From a checkpoint of a small masked spectrogram model: muon at rate 0.0031.
Rows from block 5 of the encoder of a small masked spectrogram model, named by matrix and row number. Rows with one number belong to one neuron. Each number is 128 + 32 x the weight over its row's rms, rounded and kept within 0 to 255. All counts start at 0.
After each neuron's rows are labels from the 100 clips, of 14976, where the neuron reaches its highest value: "responds to" is what is common among them. Only what is clearly more common there than usual is listed. The data: tunes sung on syllables by a formant synthesiser.
# fc1: MLP up (encoder.blocks.5.mlp.fc1.weight, 512x256), inputs 0-85
# fc2: MLP down (encoder.blocks.5.mlp.fc2.weight, 256x512, transposed), outputs 0-85

fc1.0 [ 84  82  93  80 151 211 100 135  89 119 179 149 138 136 140 149 153 144 141 147 134 165  89 120 117 110 111 114 147 169  82 133 138 175 122 101 122  55 141 116 102 153 161 123 113 116  98 113 103 138 130 180 121 120 144 142 110 128 142 105 139 102 124 141 100 172 125  61  86 136 188 147  75 180  91 183 114 122  98 120 109 148 152 192 129 122]
fc2.0 [ 82 104 138 124 108 205 143 145 141 175 152  71  81  95  75 175 136 142 124 137 130  54 103  69 154 114  70 105 137  52 124 129  78 161  73 120  85 146 141 101 132 142 171 104 145  90 108 131 134 166  89 166 105 134 143  94 134 157  83 133 117 132 127 115 102 139 138  87  79 171 128 131 145 158 142 183 164  69 117 117 131 132 122 171 151  96]
responds to: consonant: none

fc1.438 [ 69 154 126 145 128  69 115 119 141 133  80  83 170 170  70 150 141 101 122 161 121 199 124 113 111  96 153  76 173  87 179 119 119 160 137 107  75  56 141 147  70 142  85 139 180 140 107 153 116 144 120 134 153  67 156 105  94 140 195 129 139 119 123 135 104 125 109 138 101 152  99 100  69 150  95 133 121 131 109 143 130  83 172 140 189  87]
fc2.438 [186 133  78 149  79  85 138  89  87 107 124 149 125 118 123 170 133  88 115  99 138 142 124  62 102 157  71  91 113  98 136 101 107 134 138 125  86 121 126  90  83 235 107 120 143 178  93 125 147 136  99 150 112 138 168 118 158  72 159  62 139  99 111 151 112 103 117 132 199 125  95 131 174 140 194 100 132 102 119  96  85 166 138 176  73 131]
responds to: the note F#; first note: F#; mains hum; clipping

fc1.398 [119 158 100  88  67 146 166 120 158 159 102 147 126 126 148 115 207 100  65 109  59 124 132 141  54 129 134 147 103  71 133 153  96 112 129 135 102 167 104 121  91 138 106 181 103 126 109 203 158  93  88 151  80 158 128 151 121  64  91 119 163 158 132 151 125 105 118 156 193 146  84 153 136 174 148 193  95 137 142 152 112 138  83  83  82 139]
fc2.398 [ 97 175 157 135 139 130 107 115 173 167 104  60 111 138 154 102  97 171  98  87 153 155 147 107  99  90 103 135 160 149 124 135  74 149 156 126 175 147 172 109 132  73 114 118 169 124 101 131 111 178 138 150 115 114 131 138  83 142  64  43 166 189 134 110  72 135 143 146 144 128 166 145 117 141 133 108 124  49 143 102 126 150 196 125 109 156]
responds to: consonant: /b/

fc1.367 [135 121 114 143  69 221 162 143 166 101 101 120 152 161 139 123 137  98  98 127 113 197  75  75  90 139  92 145 137  89 147 191 109 100 135 109 102 156 106 156 153 180 104 132 114 101 170 150 128 136 113 178 149 102 164  94 126 152 101 123 162 179 108 107 130 163  70  87  74 108 134 161 137 115 112 158 107 154 111  67 176  68 148 106 112 121]
fc2.367 [119 159 174 112 129 167 160 103 167 119 110  38 109 145 150 104 152 122 112 110 145 170  78 108 117 195 100 143 149 106 118 177 105 113 119 120 142 187 166  91 104 149  78  94  81 126 120 171 119 162  78 156 162  94 176 102 100  89  70 166 130 196 193  90  83 115 111 124 112  62 110 158 127 122 136 147 139 137 120 179 170  82 103 109  92 140]
responds to: consonant: /l/; first note: D; first note: D#

fc1.420 [153 103 113 159  65 122 129 151 185  90 145  89 128 183  72 145 160 168  96 139 101 193 122  95 112 139 120 143 120 102 162 162  83 151 142 116 126 137 120 105 164 165  87 137 119 111 138 117  92 161 124 129 206  66 128 119 139 110 149 116 110 150 149 156 117 106 131  86 115 114 115 131 143  88 193 130 175 147 159 146 152 145 122 138 129  95]
fc2.420 [ 80 126 143 162 126 102 190 144 123 128 139  70 112 138 169 118 111  83  98 135 129 151  99 112 184 116 127 171 137 155 173 155 135 130 117  97 157 130 123 134  79 141 121 144 161 162 147 155 134 115  93 137  68 113  47  81 138 163  43 124 112 105 106 117 126 131  94 122  96 161 107 140 168 122 106 184 127  81 108 163 108 132 205 127 145 137]
responds to: consonant: /l/; clipping; first note: G

fc1.418 [101  83 109 149 121 134 143 134 161 145 205  70 130 163 184 138  72 122 152 152 145 151 170  89 161 149 153 181  56 118 164 123 130 109 124 193 168 115 156 135 162 125  64 142  98 101 110 134  91 146 148 140 126 148 104 135 121 188 125 118 102 184 108 125 112 160 168  85 141 111 134 126  97 152 161 121  91  73 130 168 135 170 141 104  76 188]
fc2.418 [157 109 196  76 121 139  90 152 154 169 145 146 127  76  89 151  77  84 170  93  64 103 133  59  73 131 148 134  99  96 139 152 104 132 104 152 124 135 150 138 113 175 146 135 138 118 137 145 149  83 160 102 171 102 197 122 123 128 117 112 162 150 130  66 145 161 134 156 107  89 172 147 130 108 155 140 159 159 123 128  53 113 117 100 118 166]
responds to: consonant: /l/; vowel: /i/; clipping

fc1.347 [104 195 134  90  96  58  66 123  99 114 147 131 148 111 206 122 175 142 106 113 181 108 196 103 123 123 169  95  93 121 118  96  86 135 137 135  98  83 125 122 140 102 140  57 137 134 131  91 213  92 143 113 122 115 138 106 111 147 135 147 137 108  83 128  94  72 102 164 136 153 149 124 112 122 144 114 129 174 134 142  58 139 163 158 101 107]
fc2.347 [155 135 165 161 166  77 130 159 158 138 154 173 109 183  74 172 102  85 141 124 111 129 118 191 107  69 118  78 152 161  92 100 100  90 178 115 157 194 146 126 116 102 100 139 155  85 190 182  72 124 170 140 147 106 146 147 111 141 158 126  76 108 123 158 170 102 160 130 128 116  95 126 150 161 165 107 160 105 163  96 147 115 149 122 133 145]
responds to: consonant: /t/

fc1.159 [184 176 110 130 134 137  71 143 101 121 134 132  86 116  94 116 160 135 139 158  85 148 158  74 179 151 125 156  59  78 146  98 112  81  67 109 112 111 135 139 132 130 132 126  82 141 108  70 188 135  96 118 105 116 108 184  75 123 123 126 160  68 188  66 152 125 140 142  92  99 185 138 144 138 102 115 145 133 161  97 118 167 133 182  64 127]
fc2.159 [132 144 130 163 114 124  97  96 158 165 107 168 112  68 109  69 137  97 145  91  90 120 192 117 154 135 106 119  69 116 141 129 135 150 128 105 161 138 164 115  81 133 173 118 192 122 109 162 119  88  74 124  91 155 133 156 102 154 159 126  66  89 110 101  93  99  98 137 132 124 102  84 118  98 125 155 174 116 155 134 121 112  81 141 109 146]
responds to: consonant: none

fc1.507 [ 97 158 142 164 164 137 134 165  97 155 154  72  99 127 120 123 123 182 115 102  99 190 133 133 132 114 133 135  88 144  46 128  90  83 165  71 110 113  89 115 175 143 123 123 134  90 108 166 152 110 125 174 170 126 137  87 135 174 121 162 199 188  99  72 130 179 148 140 159  85 159 157 160 145 159 101 102 121 112 105 140 132 139 135  61 141]
fc2.507 [100 121 153 112 130 166 127 153 145 152 118 168 158 136 141 105 122 119 144 180 107 140  88 164 107 124 108 177 103  97 114 132  75 117 103 155 151 142 106 144 151 143 117 124 137 108 103 121 103 108 191 150 165 154 115 149 141 181 139 113 161 171 125  95 110 105 157 124 116  93 129 179 139 126  95 102 175 217 181 142 144 104 128 149 148 122]
responds to: vowel: /æ/; child-like voice

fc1.148 [116  47 124 103 160 143 147 202 134 111  93 133 133 121  87 110 107 138 126 113 151 143 128 101 114 103 130 163 107  90 113 152 148 189 158 129 146 144 156 114 108 117  87 167 118 174 128 112 127  94 182 133 135  92 148 136 127  87 133 160 123 152 155 121  77 113 157  66 108 128 131  79 120 166 201 108  80 126  33 111  85  91  89 137 123  99]
fc2.148 [ 88 149 151 180 155  89 105 126 136  97 103 117 124 134  78 136 135 106 152 124 107 104 143 141 102  81 125 120 151 132 151 170 146 138 122  61  97 135 102  97 107 125 183 133 106 175 138 146 112 102 100 190  80 129 103 146 126 138  73 158  87 150 142 128 169 179  80 167  78  83 125 177 132 120  93 127 114 107 157 155 139 193 135 131 165 112]
responds to: consonant: /l/; vowel: /i/

fc1.405 [102 160 105 118  93 126 140 140 203 105 130 109  80 146 126 134 147  72 123 144 191 111 142 158 138 137  69 205 167 116 137  95 115  91 139 163  79 139 136 127 113 172 126 129 129 110 134  89 151 125  85 189 156  93 135 139 118  48  58 123  58 218 136 148 155 133 115 113  85  67 158  73 160 126 109 142 166 136  99 103 152 131 119 139 166 156]
fc2.405 [ 70 146 109 155 154 100 168 156 149 168 142 107 123 193 151 153  93 105 150  86 164 132 182 120 161 174  64 190 119  58  57 143 120 155 134 103 144 178 164 120 154 127  61  92  98 140 104 170  95 122 101 128 115 167 136 102  80 116  91 140 162 195 136 136 106 162 101 144  75 132 145 139  75  89 103 124 127 145 187 185 109 100 163 150 110 163]
responds to: consonant: /l/; child-like voice; first note: G

fc1.479 [171 104 172 121 122  98 142 164 102 162 140  88 168 125 103 165 106 102 159 124 135 154 154 215  92  82 146 134 183 162 174 118 115 128 132 117 114 179 110 139 140 129 132  81 158 165 101 125 200 147 123 157 153 153 128 148 173 158  83 149 122 115 119 124 125 153 148 104 142  89 150 143 129 118 163  55  99 102  73 162  93 128 132 140 101 200]
fc2.479 [107 125 153 114  88 179 142 181 131 164  88 167 109 136 127 165 122 124 120  61 124 150 120 162  75 156  95 142 124 120 201  84 160 104 168 109  74 114 138 175 144  66 151 116 138  99 111 125 112 105 140 118 123 130 134  94 113  56 203 174 166  87 134 142 193 138 125 117 143  98  86 161  83 147 128 114 111 100 101 163 112 122 114  96  78 133]
responds to: consonant: /b/

fc1.443 [131  89 148  55 153 182 141 142 111  88 134 104 115 139  57 183  93 177 124  81 124 126 120 110 129 170  81 125 167 147 131 154 114 187 102 169 132 151 169 108 144  98 135  99 102 113  87 120 160 149 121 189 109 126  39 189 127 156 142 149 147 158 152  72  99 187 144 129 146 107 124 123  85 203  71 184 152  47 110 123 179 119  93 134 113 125]
fc2.443 [ 81  97 158 113 105 173 130 165 148 125 145 110 176 137  88 139 121 133 186 151 182  84 130 125 130 140 134 116  72 156 102 184 143 145 139 146 135  78 109  69  75 189 167  84  85 106 156 122 119 140 153 156 136 126  70 125 175 120  99 128 116 152 127 154 138 184 106 146 106 146 103 147 113 114 146 111  99 101 140  96 148 108 125 158 101 138]
responds to: consonant: none

fc1.123 [ 92 160 119  72 147  38 107 127 141 149 117  86 157 101 125 164 118 162 141 164 136  82 170 130 125 153 165 149  79 114 110 155 109 151 141 120 132 170 147  96 170 145 101  49 138 175 105 119 128 114 163 110 123 103 108 144 129 179 106 149  98 130 111 125  77  95 133 140 167 151  71 105 116  84 148  80 133 176 189 130  73  94 184 146 148 131]
fc2.123 [137 166  92 225 146  80  95 105 117 117 144 164  94 158 217 105 110 217 124  72 110  92 130  93 115  83 129 101 148 210 150  82 104  98 127 155 153 174 133  88  95  82 140 137 132 176 124 147 187 158  99 141 126 124  94 128 126 120 141 164 137 150 172 100 106  94 127 144  81 189 179 135 109 157  82  90 136 138 171 151 140 154 147 151 156 126]
responds to: consonant: /t/

fc1.472 [187 166  80 171 136 174 132 145 145 127 162 117 113 156 152 135 165  97 139 137 109 188 129  71 124 138 122 189 129 148 158 145 137 127 170  98 192 173 153 108 161 150 125  80 122 132  97 121 112 110 146 170 116 160  47 138  66 176 103 127 100 164 105 131 165 196 115 117 130 141 151 143 129 171  97 166 100 122 154 155 136  88 160 112 115 154]
fc2.472 [130 120  85 112 145 134 168 140 162 158 159  63 101 148 184  63 146 115 109 115 114 183 119 176 135 128 102 161 122  93 134 197 100 104 126 130 107 157 159 119  88 137 129  82 102 139 175 203 140 111  89 134 122 114  72 113 114  66 116 139  73 145 126 110 145 129 105 112 139 106 105 155 191 125 125 166 151  92  70 137 176 113 117 141 160 167]
responds to: consonant: none; vowel: /æ/

fc1.153 [131 185 109 144 179 165 172 136 100  80 164 142 142 137 137 151 152 112 118 152 122 127 130 133 145 147 163  62 174 131  57  97 141 155 148 149 138 127 138 117 131 118 175 145 122 137  87 171  81 142 113 150 140 114  84 143 103 121 129 139 127 114  91 141 129 174 125 110 146  78  91  68 162 129 129 148 105 156 132 101 172 110  78 142 172 187]
fc2.153 [162 216 133 139  91 134 160 156 148  78 161 124 150 128 130 147 139  75 142 181 135  89 102 111  80 166 142  85 129 144 130  93  94 136 150  85  64  76  60 155  43 138 129 130  94  95 122 179 102 161  99 115 112 109 126 127 135 150 134 126  94 133 174 137 129 130  76 144 166 120 144 141 101 181  99 139 119 135 111  55 116 132 136 158 140 128]
responds to: the note F#; clipping; consonant: /ʃ/; first note: F#

fc1.226 [ 97 139  87 107 197  52 126 125 157 121 121  79 179 118 119 196  88 116 110 149 143  92 122 138 134 149 140 189 125 109 121 152 124 117 152 142 152 197 161 103 149  99 126  65 140 175 107 151  87 177 130 154 126 102 119 120 120 180  64 135  77 156 124  91  51 186 113 126 134 141  37  83 143  93 135  89 127 149 160 106  90 102 161 132  99 111]
fc2.226 [159  86 121 194 115 138  96 104 102 113 125 194  74  88 193 104 105 195 106  91 173 160 164  91 176  90 138  71 145 146  99 134 103 106  98 110  99 133 113 101  74  99 119 199 124 148 143 132 156 151 141 130  68 143  75 144 149 175 163 126 119  89 140 133 128 106  99 187 106 152 203 125 134  60  76  42  81 104  86 168 116 176 129 175  99  95]
responds to: consonant: /t/; deep voice